A small multi-label image tagger, trained from scratch.
Training: soap at rate 0.003, 10600 steps, batches of 256.
Data: trained on pen-drawn characters of a made-up script with 800 signs, 395000 training examples, 6.9 epochs.
Rows from expert 12 of block 8, named by matrix and row number. Rows with one number belong to one neuron. Each number is 128 + 24 x the weight over its row's rms, rounded and kept within 0 to 255. All counts start at 0. After the name is the row's rms in percent of the matrix's.
# up: expert up (model.blocks.8.mlp.up, 16x256x256), inputs 86-171
# down: expert down (model.blocks.8.mlp.down, 16x256x256, transposed), outputs 86-171
up.76 108 [129 175 100 136 118  83 135 121 108  99 144 169 136 130 144  97 127 149 138 109 118 134  65 112 127 159  99 125 135 152 121  97 134 166 121 147 147 165 124 117 113 112 138 119 127 165 154 106 117  84 128 129 152 116 153 141 110 109 158 147 136 136 139 161 119 152 122 120 102 118 127 146 110 135 110 194 157 117  87  93 141 171 163 127 142 137]
up.77 103 [142 122 111 152 158 124 110 133  83 154  95 103  98 136 123 125 113 108 143 126  85 169 124 128 150 174 108 109 157 142 124 123 100 110 133 113  94 112 137 131 127 137  90 106 125 102 126 141 142  86 102 141 133 168  91 111 158  88 130 175 132 140 105 111 107 119 114 140 121 117 135 125 132 130 137 141 161 125 106 144 105 128 114 144 122 124]
up.78 097 [100 137 105  94 118  98 133 118 139 191 136 146 105  96 123 142  85 167 161 118 155 124 124 113 128 165  94 161 137 110 160 169 142 144 139 146  77 116 133  87  75 158 151  85 127  97 113 141 119 172 114 136  88 172 125 113 129 164 104 122 144 164 110 112 102 129 124  83 133  91 109 148 164 137 164 133 124  93 105 100 142 133 140 137 161 143]
up.79 087 [139 104  60  80 162 155 151 128 153 133 144 101 152 120 103 179  99  97 124  93 117 143 138  94  70 111 102  99 131  89 133 169 132 117 108 106 147 123 102 117 112 134 170  80 125 140 147 119  81  83 120 115 117 102 127 166 140  93 110 120 146 125 156 135 124 151  86 122 118 142 158 115 150 100 110 115 123 134 136 155 121 136 133 193 128 123]
up.80 085 [149 116 172 112 103 102 120 151 118 111 104 138 119 122 128 192 112 106 137 134 149 121 100 116  91 134  96 143 122 134 160 127 125 107 149 134  74 109 109 125 134 139 159 129  90 113 139 139 138 127 116 103 124 129 134 107 134 105  80  92 111 121  89 118 119 108 133 159 116 143 123  84 132  97 126 106 106 159  97 100  99  89 124 157 124 161]
up.81 103 [136 141 122 133 134  74 107 112 126  94  88 141 181 117 142 134 138 148 132 118 129 128 135 124 154 123 144 113 125 127 130  91 147 106  89 147 143 130 144 142 107 166 155 114 124 177 150 125 143  88 133 131 147 141  93 114 137 113 123 102 111 147  99 127 114 135 111 114 139 111 130 149 142 162 106 144 166  91 125 129 104 165 141 115 158 103]
up.82 100 [178 129 164 121 113 146  93 117 141 105  85 139 119 150 151 117 101 108 131 121 157 172 123 112  96 100 129 100 125 135 158 120 113 147 133 176 117 114  90 115 114 151 137 141  99 143 147  84 160 159 119 146 132 156 101 124  83 142 115 143  82 122  73 106 103 132 108 118 136 104 164 108  93 118 137 122 140 118 125 138 100 131 158 111 119  83]
up.83 109 [147 118 119 125 113 122 158 144 112 115 144 140 146 116 147  96 123 128 135 110 128 109 107 113 119 123 154 126 118  71 134  76 133  92 125 100 128 110 114 134 105 102 152 168 164 169 129 147 130 128 117 136 134 122 140 120  94 133 139 152 123 131 122 165  80 150 156 117 104 125  92 133 171 116 126 138 133  57 147 144 168 105 122 104 159 101]
up.84 079 [129 155 155 162 101 179 125 132 122 111 153 157 126 112 105  95 101 144 133 152 119  89 139  61 112 130 104 113 134  97 126  73 116 158 170 140 143 119 115 116 178 149 126 132 105 132 157 214 145  96 138  94 134 149 103 127 131 110 158 124 152 110 158 164 156 128 146  97 144 130  90 148 166 114  90 156 126 129 125 115 125 121 106 118 142 134]
up.85 106 [156 171 122 125  90 157  96 151 147 137 172 133 182 126 150 101 132 141 163  78 156 139  97 145 157  99  91 137 143 131 145 154 137 148 122 113 129 106  83 152 163 134 135 142 145 111 154 142 107 131 128 135 110 133 142 117 102 154 132 166 122 127 138 138  97 136 108 119  92 138  97 151 140  80 118 109 164 117 161 149 138 113 136 125 111 122]
up.86 121 [116 150 142  81 129  99 130 124 142 153 168 122 123 119 116 153 113 160 139 140 130  87 177 160 119 130 126 132 186 149 172 112 103 110 137 137 142 139  72 149 160 168 137 138 112 102 144 121 162 141 137 150 126 109 157 139 147 123 154 127 152 126 101 131 104  91 162 123 119 142 118 131 111 114 131 100 122 137  92 111  77 145 130 128  58 138]
up.87 096 [154 135  98 144  98 130 152 129 124  90 152 134  98 138 117 101 111  98 118 148 112 102 146 152 149 103 129 119 100  95 143 104 107 149 133 148 110 200 108 173 132 139 150  90 112 135 115 154 123 144 109 109 123 133 126 126 152 121 110 165 156  78 155 119  92  99 149 154 155 117 131 120 123 143  87 211 137 134 124  86  97  82 171 123  89 142]
up.88 101 [122 140 144 129 153 101 145  99 109 139 100 130 104 137 162  91 114 112 154 162 128 123 111 129 106 135 120 104 115 155 135 102 139 156 154 137 144 149  78 122 200 158 128  93 148 100 133  96 124 189 110 109  91 137  90 112 136 100 142 124 122 151 144 110 124 165  87 111 118 119  78 128 170 145 116 166 123 126 130 136 132 173 120 158 140 161]
up.89 095 [119  98 123 105 103 104  93 114 130 149 154 158  93 111 146 140 148 122 176 159 117 121 101 132 147 155 135 110  84 177 155 107 120 192 149 136 123 120 133 115 138 130 127 148 128 128  94 115 103 139 128  93 108 102 163 153 130 140 134 138  79  91 117 124 112 118 104  89 144 108 161 128 200 116 116 138 112  84  95 154 152 116 133 115 147 139]
up.90 099 [ 68 141 110 124 118  92 128 117 136 110 144 119 183 134 145 176 160 155 103 141 117 103 122 120 113 110 128 115 167 122 129 126 188 151 181 124 142 105 115  89  90 114  92 180 143 145  66 139  93 117 126 138 124 160 137 117 126 137 121 129  95 108 108 136 109 109 141 144 150 118 144 103 122 168 118 118  92 138 165  99 148 148 147 139 129 127]
up.91 091 [ 97 144 162 156 116 104 107 120 126 139 126 143 158 128  77 125 130  92 153  73 112 110 106 117 112 129 179 150 126  59 116 135 139 134 167 157 120 114 152 140  87 125 112 135 156  96  95 164 127 110 139 111 127 120 117 138 100  93 117 123 118  80 146 137  76 140 126  77 113 108 165 130 133 126 107 103 147 131 113  75 149 159 129 147 140 153]
up.92 087 [133 174 157 161 128 147 150  97 143 117 110 161 122 114 140 121 115 151 137 126 133 109  90 146  79 155 146 129 144 157 155 116 100  68 155  93 125 129 164 150 137  86 108 152 139 148 124 140 115 176 119 158 151 148 110 110 143 147  65  89 135 119 163 114 134 157 142 107 128 129 149 117 129 111  87 161  80  89 120 115 149 126 154 134  89 172]
up.93 093 [132 166 129 121  88  81 140 115 133 180 121 104 179 163 108  96 130 100 148  83  97  94 150 131 159 102  99 114 120 131 119 146 122 151 148  97 178 104 125 130 139 130 164  89 131 128 147 164 120 111 141 128 113 104 145 157 169 145 107 138 131 103 136 160 140 108  87 149 139 160  87 155 146 105 106 160 123 113 163 116 137 152 133 134 123 164]
up.94 093 [183 106 128 146 108 195  80 118 112 116 136  98 121 131 134 140 134 129  78 124 111 155 121 149 118 113 145 130 147 168 186 105 106 114 117  94 147 142 140 127 126 146 148  84 171  81  99 135 157 136 111 100 140  80 130  92 125 112 119 120  94 125 106  80 136 167 136 124 168 119 135 161 101  77 165 105 144 139 124 120 103 115 106  96 139 171]
down.76 100 [142 144  91  84 115 149  86 130 142 146  71 125 137 136 107 148  82 131 143 118 147 131 107 144 108 126  88 166 143 152 131 121  76  97 140 130 129 151 144 118 158 125 153 105 119 130 122  97 122  98 132 142 113 107 147  66  93 131 138 129 138  88 126 112  93 134 149 116 138 162 135 108 132 132 128 157 119 149 131 129 108 162 148 133  90 112]
down.77 097 [ 97 151 139 126 140  90 137 139 145 146 125 120 175  80 145 131 116 137 109 115 117 139 162 129 109 149 102 126 150 141 110 100 128  97 114  56 135 158 118 160 159 130 160 207 156 126 125 130 116 164  69 141  82 154 142  60 190 163 129 138 136 129 144 112 130 142 134 118 103 138 121 101 122 112 175 144  87 117  72 112 162 130  91 129 132 130]
down.78 097 [120  99 147 128 121 126 125 125 131  82 138  55 115 133 179  91 145 113  98 120 111 119 147 129 124 151 105 123 128 123 123 109 139 127 129 148 129 163 115 126 110 160 125  80 135 142 143 133 143 112 107 120  87 162 125 151 131 166 135  78 108 125 150 117 122 172 128 144  55 125 131 122 133 135 129 150 171 119 122 122 130 132 132 126 134 170]
down.79 091 [111  83  89 150 104 131 121 141 129 100 138 101 107 118 152 106 132 138  93 111 105 141 153 177 119 133 168  87 128  97 163 117  83 132 152 117 122  96 131 132 148 155 155 136 136 122 156 132 158 157 117  90  92 120  88 160 107 157  91  85 129  97 125 132 114 142 131 130 139  94 131 111 104 138 155 147 145 121 122 141 120 146 130 125 124 131]
down.80 090 [115 136  76 117  98 123 158 113 110 133 126  65  78 101 131 133 130 118 169 155 155 161 176  98 140 109 140 116 166 122  90 138 127 109 128 117 150 144 153 142 154 134 123  78 130 112 141  96  92 157  57 160 123 137 118 113 142 105  94 110 110 149 122 159 139 118 154 106 129 106 129  91 180 125 149 140 114 127 117 108 114 105 100 169 117 118]
down.81 098 [108 145 130 126  95 116 188 117 144 125 131 123 108 117 156 137 134  88 151 112 114 167 141  90 163 130 162 123 174 116 100 133 142 102 108 151 128 122 154  78 132 117 137 173 126  96 116 119 140 154 132 125  72 145 148  93 113 155 128 120 128 109 131 128  92 124  93 117 111 141  92 148 142  92 150 139 167 123  79 122 132 138 153 153 177 127]
down.82 102 [146 138 132 121 150 128 148 127  83 126 112 106 119  94 148 119 127 121 140 126 115 125 121 123 166 141  98  94 108 115 148 128 100 105 150 129 141 164 103 167 111  80 111 150 147 111  84 134  55 171 115  73 133 156 116 101 158 140 130 114  93  90 119 120 101 103 120 159 156 125 130 121  96 104 134 123 113 163 112 145 151 116  72  94 138 133]
down.83 105 [ 86 115 154 185 121 129 140 141 126  95 113 120 154 140 149 149  84 143 159 103 139 121 131 133 112 134 145 140 167 139 140  80 149 156 151  93 121 119 111 131 133 157 121 126 113 174 127 164 140 136 153 117 188 123 123 118 101 133 140 128 176 158 148 154 119  83 130 123 134 114 163 152 142 156 147 149  96 125 135 102 102 132 125 134 123 100]
down.84 087 [102 113 129 160 163 138 144 160  90 159  94 115 139 139 152 169 166 119 146  95 140 128 125 131 163 152 126 151 120 138 151 134 135 127 141 136 105 157  83 169 148 166 128 124 135 100 120 138 113 150 118  94 156 125 146 173 132 124 120 126  93 141 154 135 106  87 124 139 127 152 145 156 101 126 167  88 132 112 114 156 162 100  89 140  94 127]
down.85 110 [116 121 104 164  54 146  98 131  88 123 144 100 126 138 157 100 114 144 148 142 119  78  92 103  94 116  85 127 141 140 158 120 130 166 169 145 153 120 131  94 165 131 135 132 192 106 115  89 150 101  91 137 157  95 108 101 121 118 104 137  94 157 106 107 129 165 156 144  97 129 155  69 128 147 173 118 105 123 144 110 141 141 130 122 102  98]
down.86 112 [169 149 155 127 174 167 112 141 102 162  93 133 137 117 112 144 132 131 143 130 124  96 138 122 146 112 157 168 128 150  79 123 135 136  92  75 137  98 146  88 166 152 139 140 131 121 105 130 113 161  98 104 185 120 125  99 168 130 167  98 169 191 193 103 107 111 115 111 103 136 113 153 140 121  70  91 125 119 161 130  95 132 154 117 125 150]
down.87 092 [140 168 150 118 132 126  88 126 132 138 155 174 104 133 137 141 144 170 108 147 117 142 113 124 117 127 120 151  97 153 174 136 120 168 149 128 111 121  88 141 147  85 107 133 160 141 108 135 136 116 114 125 125 120 147 129 164 117 130 118 144 126 189  80 148 138  93 137 100 148 118 108 120 135 175 135 125 106 131 138 112 151 114 134 107 116]
down.88 103 [ 94 160 106 123 120 162 111 141 167 110 151 177  84 164 153 114 120 151 132 139 103 135 117 138 131 129 125 145 137 142 107 120  86 121 118 146 101  96 108  98 165 132 144 127 155 127 144 113 135 160 166 128  76 101 134 107 129  97 124 113 150 191 129 115 120 120 170 107 105  91 106 148 139 178 165 116 104 136 109 147 144 135 151 148 128 117]
down.89 100 [133 132 164 128  87 149 132 116 122  85 130 168  70 150 130 158  76 113 142 141  89 111 127 136 109 110 100 137 145 158 113 152 113 110 118 171 144 141 137 105 113 119 135 141  89 133 111 136 104 126 113 139  94 148 182 130 139 105 148 113 132 166 146 197  63 128 138 152 100 128 153 116 141  72 144 104 126 134  96 121 161 106 148 132 117 121]
down.90 096 [137 148 127 109 140 159 114 111 179  77 143 135 124 169 109 167 140 164 144 117 123  79  94 129 152 111 141  91 129 115 142 121 117  94 153 107 181 110 125 130 178 122 146 116 105  88 118 129 128 117 139 168 124 101 137 163 122 119  90 156 104 115 110 119  97  96 149 157 133 167 122 142 133 110 129 172  99 111 136 145 126 141 168 117 115 196]
down.91 097 [145 104  79 135 134 107  94 137 152 169 173 110 171 134 172 132  77 144 130  66 112 141  75 177  90 137 145 106 119 119 145 121 139 124  70  88  93 154 129  97 116 102 133  73 142 161 102 124 133 109 108  84 135  77 121 124 128 114 137 160 124 133 140 118 176 118 122  82  97 122 133 134 146 145 161  95 118 142 167 167 131 122 119 117 108 110]
down.92 089 [ 88 162  88 157 121 123 129  84 100 127 134 101 129 111 159 195 118  90 114 147 120 145 141 111 165 128 161  81 126 139 117 109 179 119  70 144 122 119 117 170 118 117  93  90 155 155 132 149 140  75 105 127  87 106 125 143 120 124  89 136 121 139 117 140  82 120 120 119 150 127 161 121 136 122 126 122 103 127 150 133 141 137  96 146 172 139]
down.93 097 [136  79 119 116 138 132  93 166 141 170 124 145 105 147 127 134 115 124  78 157 138 157  88 130 123  78  98 113 168 134 125 142 106 138 124 130 117 114 100  90 157 146 113 115 182 161 166 158 109 119 172 102 111 142 136 111 130 177 100 144 155 128 112 151 140 128 153  96 116 117 172 147 118 142  97 128 126 111 151 161 109 108 126  89 158 133]
down.94 101 [102 104 103 144 109 136 134  83 164 135 140 115 112 104 133 144 131 108 122 147 162 131 182 100 124 112 114 102 128 116 107 156 152  93 151 167 143 113 142 162 122 127  97 144 100 164 108 141 117 143 122 107 136 161 106 115 109 124 104  73 110 145  54 151 124 132 129 117 112 160  98 112 111 125 161 118 117 104 138 145 110 106 144 127 136 126]